config.yaml
arch: "inception"
model: "multi-label image tagger"
dataset: "single printed letters, digits and signs in grey, bent and noisy"
train_examples: 395000
image_size: 32
crop_scale_min: 1
horizontal_flip: false
translate: 0.12
rotation_deg: 10
norm: "batchnorm"
hidden_act: "silu"
depths: [4, 9, 4]
kernel_size: 3
stem: "deep"
widths: [160, 320, 640]
num_labels: 82
mixing: "mixup"
init: "orthogonal"
optimizer: "muon"
muon_scale: "match_rms_adamw"
learning_rate: 0.0055
momentum: 0.85
nesterov: true
orthogonalizer: "newton_schulz_5"
adamw_lr_other_params: 0.0024
max_steps: 3300
batch_size: 64
epochs: 0.5
lr_schedule: "linear"
final_lr_fraction: 0.1
warmup_steps: 60
weight_decay: 0.1
adamw_weight_decay_other_params: 0.01
Rows from block 13, named by matrix and row number. Rows with one number belong to one channel. Each number is 128 + 24 x the weight over its row's rms, rounded and kept within 0 to 255. All counts start at 0. Numbers have three digits each. After the name is the row's rms in percent of the matrix's.
# r30: branch 2 reduce pointwise conv (model.blocks.13.r3.0.weight, 160x320x1x1), inputs 184-229
# b30: branch 2 3x3 conv (model.blocks.13.b3.0.weight, 240x160x3x3, transposed), outputs 24-29, a 3x3 kernel for each
r30.90 104:099163103115199120093141133145116195099125113153171115094109148142135119100147114114136096148153132138131126116130127115094159134167134125
b30.90 106:110095121120132099116136135121107117154117092144115147130124139122123121120172163129164210088138146096115097121096136156124101146108134141086112111155153129160129
r30.91 094:152126166147117125129119096078161156122090100186113134098109119175133116107113110110098100133167158145124136111080151094086135134134155143
b30.91 117:158120113130126149180117147125154145108128173151139133158169138089114136084127163129073137125123109090140114150145107119170099133142139139117118144119131151120151
r30.92 101:145151074088154131135110131137111089127169112144144124147114124104132147151096112106149133102127113159156138094153139134115139122115120120
b30.92 114:132134175128092152169105131176158102111135106146114143118116155131126153180132157130125115127137128128102114128129080151192097131144149111084133166114116133135112
r30.93 095:132106123127142125145132184075178101133148124120101120139137105129127135158121131124136110119117134150136131142104110142101110134109105091
b30.93 077:119117120133173147135103176126122108134120138099113160122175146067144149103118184200098105149119124095123119122168133114162132129144131121128126110152123117166123
r30.94 096:136113094118158101162182124098146109107131173055082142141175110136163126159138103142112157107125122171132180131110101130088130112117161129
b30.94 069:119144175163149157098091102146127124141168157118128108065144167051140142086164164186109096154096062141092140130109129149138080151137060124103103130145118137190151
r30.95 099:149108119133139156140125133120106130099177134148132157153145144119110133144125123157138108148145155136088131149129120123133109111127167126
b30.95 122:113128141130104149156097124091077147140162116144134099140101167073108150144119133112090113131104133149099126117116082111123097132125118154129101132131097152153129
r30.96 100:183141146128089143187098137095133109146124166163134112152105153189124104147117113114114143106129118135105120137114109143110103097148094143
b30.96 113:132087128159123124137141138110091129127162163142138084164090108108151108114129145090066148132130110123159111135166082153136085140098118148118124152105128123116124
r30.97 095:143159164188181098087144120138130121153126128137162130129123128070146090132164160136142102139104126128144095102094130120125124137120142129
b30.97 097:113148185122145127126158154094092108096174132117171117129161131138122192115126153089100117111122125145093090101126127094104132112103148124125160104136165192128138
r30.98 106:155103124090100125122112098182107124154133098118153160121107120145164100097126115110112097135160138145150148097129117146174096130110100118
b30.98 102:122110166111068112147107103124132096117168094151123104109111167159136162150132147109133173137137168102135152106139193144139153115135145143145132096073092122087090
r30.99 098:128125117091109171128121128125102131162167195168122148132146076135118110163119127115172178127149065102145152117146128146122114111103186151
b30.99 098:152143141158133096166141102152129171153115137107113160102123145114096111134165154112112113124112137159141166150109107177166123195178115132089153170162142146131091
r30.100 102:163137112123130131102094176100120156139133074147119151135108095174117089133129096102117136145141126127138099158134118141099143136096138113
b30.100 118:154157111112126148150136095118119097098165073084135111168108121103115109144133140098144152084124167115130095113132145134110235162135179138150095093130160146154086
r30.101 101:089129112122127151114153106120153088148103162121139127117128100151140107133124095099130151140141129161127137099141140152130130161132121131
b30.101 093:177129131121104169153146148103125118159113092156091197131128147169151127103137140172114120150087147117128102134120077123123093139145125085098137106145138101114106
r30.102 102:111132115126111079147109133123113107133191122108149100131110115134113123131114118137141107138104148107132145167116164136133110120125142126
b30.102 110:093136174097124124110115107114129129124147082134147108129133175143117129146156157151143147147098134159116154086100139139127146117150176124102101121119125097110131
r30.103 098:192129114165156113114114111147104127139108100127121136128129129107160144122130102165115133155147153113130104124156090146153115161143141164
b30.103 089:101086103131123101129157125086137130122152088154108102099101145146135097139143097127112114147139105138139101105152112121152135150112160147110106103122144128141141
r30.104 099:112097108139128140135106146110116138105117185138138138120087118156095146118152097150129134121146145151114132139156138136141144110122092127
b30.104 082:118111105111132133101130135108109110106087150090142148131127203132116156114125138147103126129085101128125088088122136104163172152134131116103108144116110133131093
r30.105 100:118151117108190135123149126137136161084140075107136120130137143143149121149164133119116112089105136134123120084118131129101145101154167126
b30.105 092:135117114156140140132135161156160127139050098092106119148141173139108157144149148144138110152164125104183113143142187155095143166104171156143139117128133131171145
r30.106 098:100113171114157126120153152139112099136121106124116110107125161160075106143113134127158122099122121143136108156095111080163142119169086127
b30.106 095:139073131135141151106127191128093124118112118129121151149135146152118147126128131092140149111125142109136113130143112111166116147159101159164123158118141109117106
r30.107 102:123097144128140106119141148103132129139106143116205108121117122145144135096123115144119109101121111142120134128152139126140095084122133083
b30.107 101:170130125134106165139148123117140119169098134127100191104104120148135123129139120125151118112086133128128100089145129159124117120136125115144148081142135068090130
r30.108 099:115103134122099127161133119168163129129133121127119175134144126136130109112103146154143132153137113130118145147105127132089122115134119152
b30.108 126:114128164131147138148115155149118106151112166097122135132116135109132168119138133138128120154202130145156111139113131114099076120110106159129147125098106104093110
r30.109 092:121136161113140101159156132141130088137140143152145081098124126123112126115128082101136125128138168114075183140131113088140130123142119147
b30.109 096:123132127127155135126145124144106105096191110143121113129125111132146120164127100102134139148120126090110123180130094123140078153158139140126096151152150162141112
r30.110 098:166121149135081149145083155099096120113143123135149146124124116124065079143107111113110091142128121139099166136101107165093122149098096135
b30.110 073:122126137088114160124107113140175125179183123137100102108161189088102148136118153150127124124127122119085129125130143168169133187111102125116092118112077135187147
r30.111 101:091135123157128114092124127116138177164146129135115152129136122146128115181143136125156121084150132118125114125132138121127148125127126153
b30.111 107:144122123163097156130149163114173108172090161157097160145140114106131089121173131139163101149198075142170126133137109137120112137108123150120092151115121129140141
r30.112 104:102153157169141113130165120108122123112188158113124113119117096117115163141156134181140123131155106144126060166092122146139164159134116097
b30.112 112:146098127128128117120115099130149124166135115115123134096104155088111158101097128120136120120177105124137119089112085121127146092122128131127116105153122149167147
r30.113 095:150155093095137151172131144142101152115132132107117153157170169135175116152090123119097104127128121133099115136151149143111087137141149134
b30.113 094:158106152146109183145098168127073127163131142128112114187152156130147137167144152129124137097104142124167161175143121158121073126140099170086140116150124100124127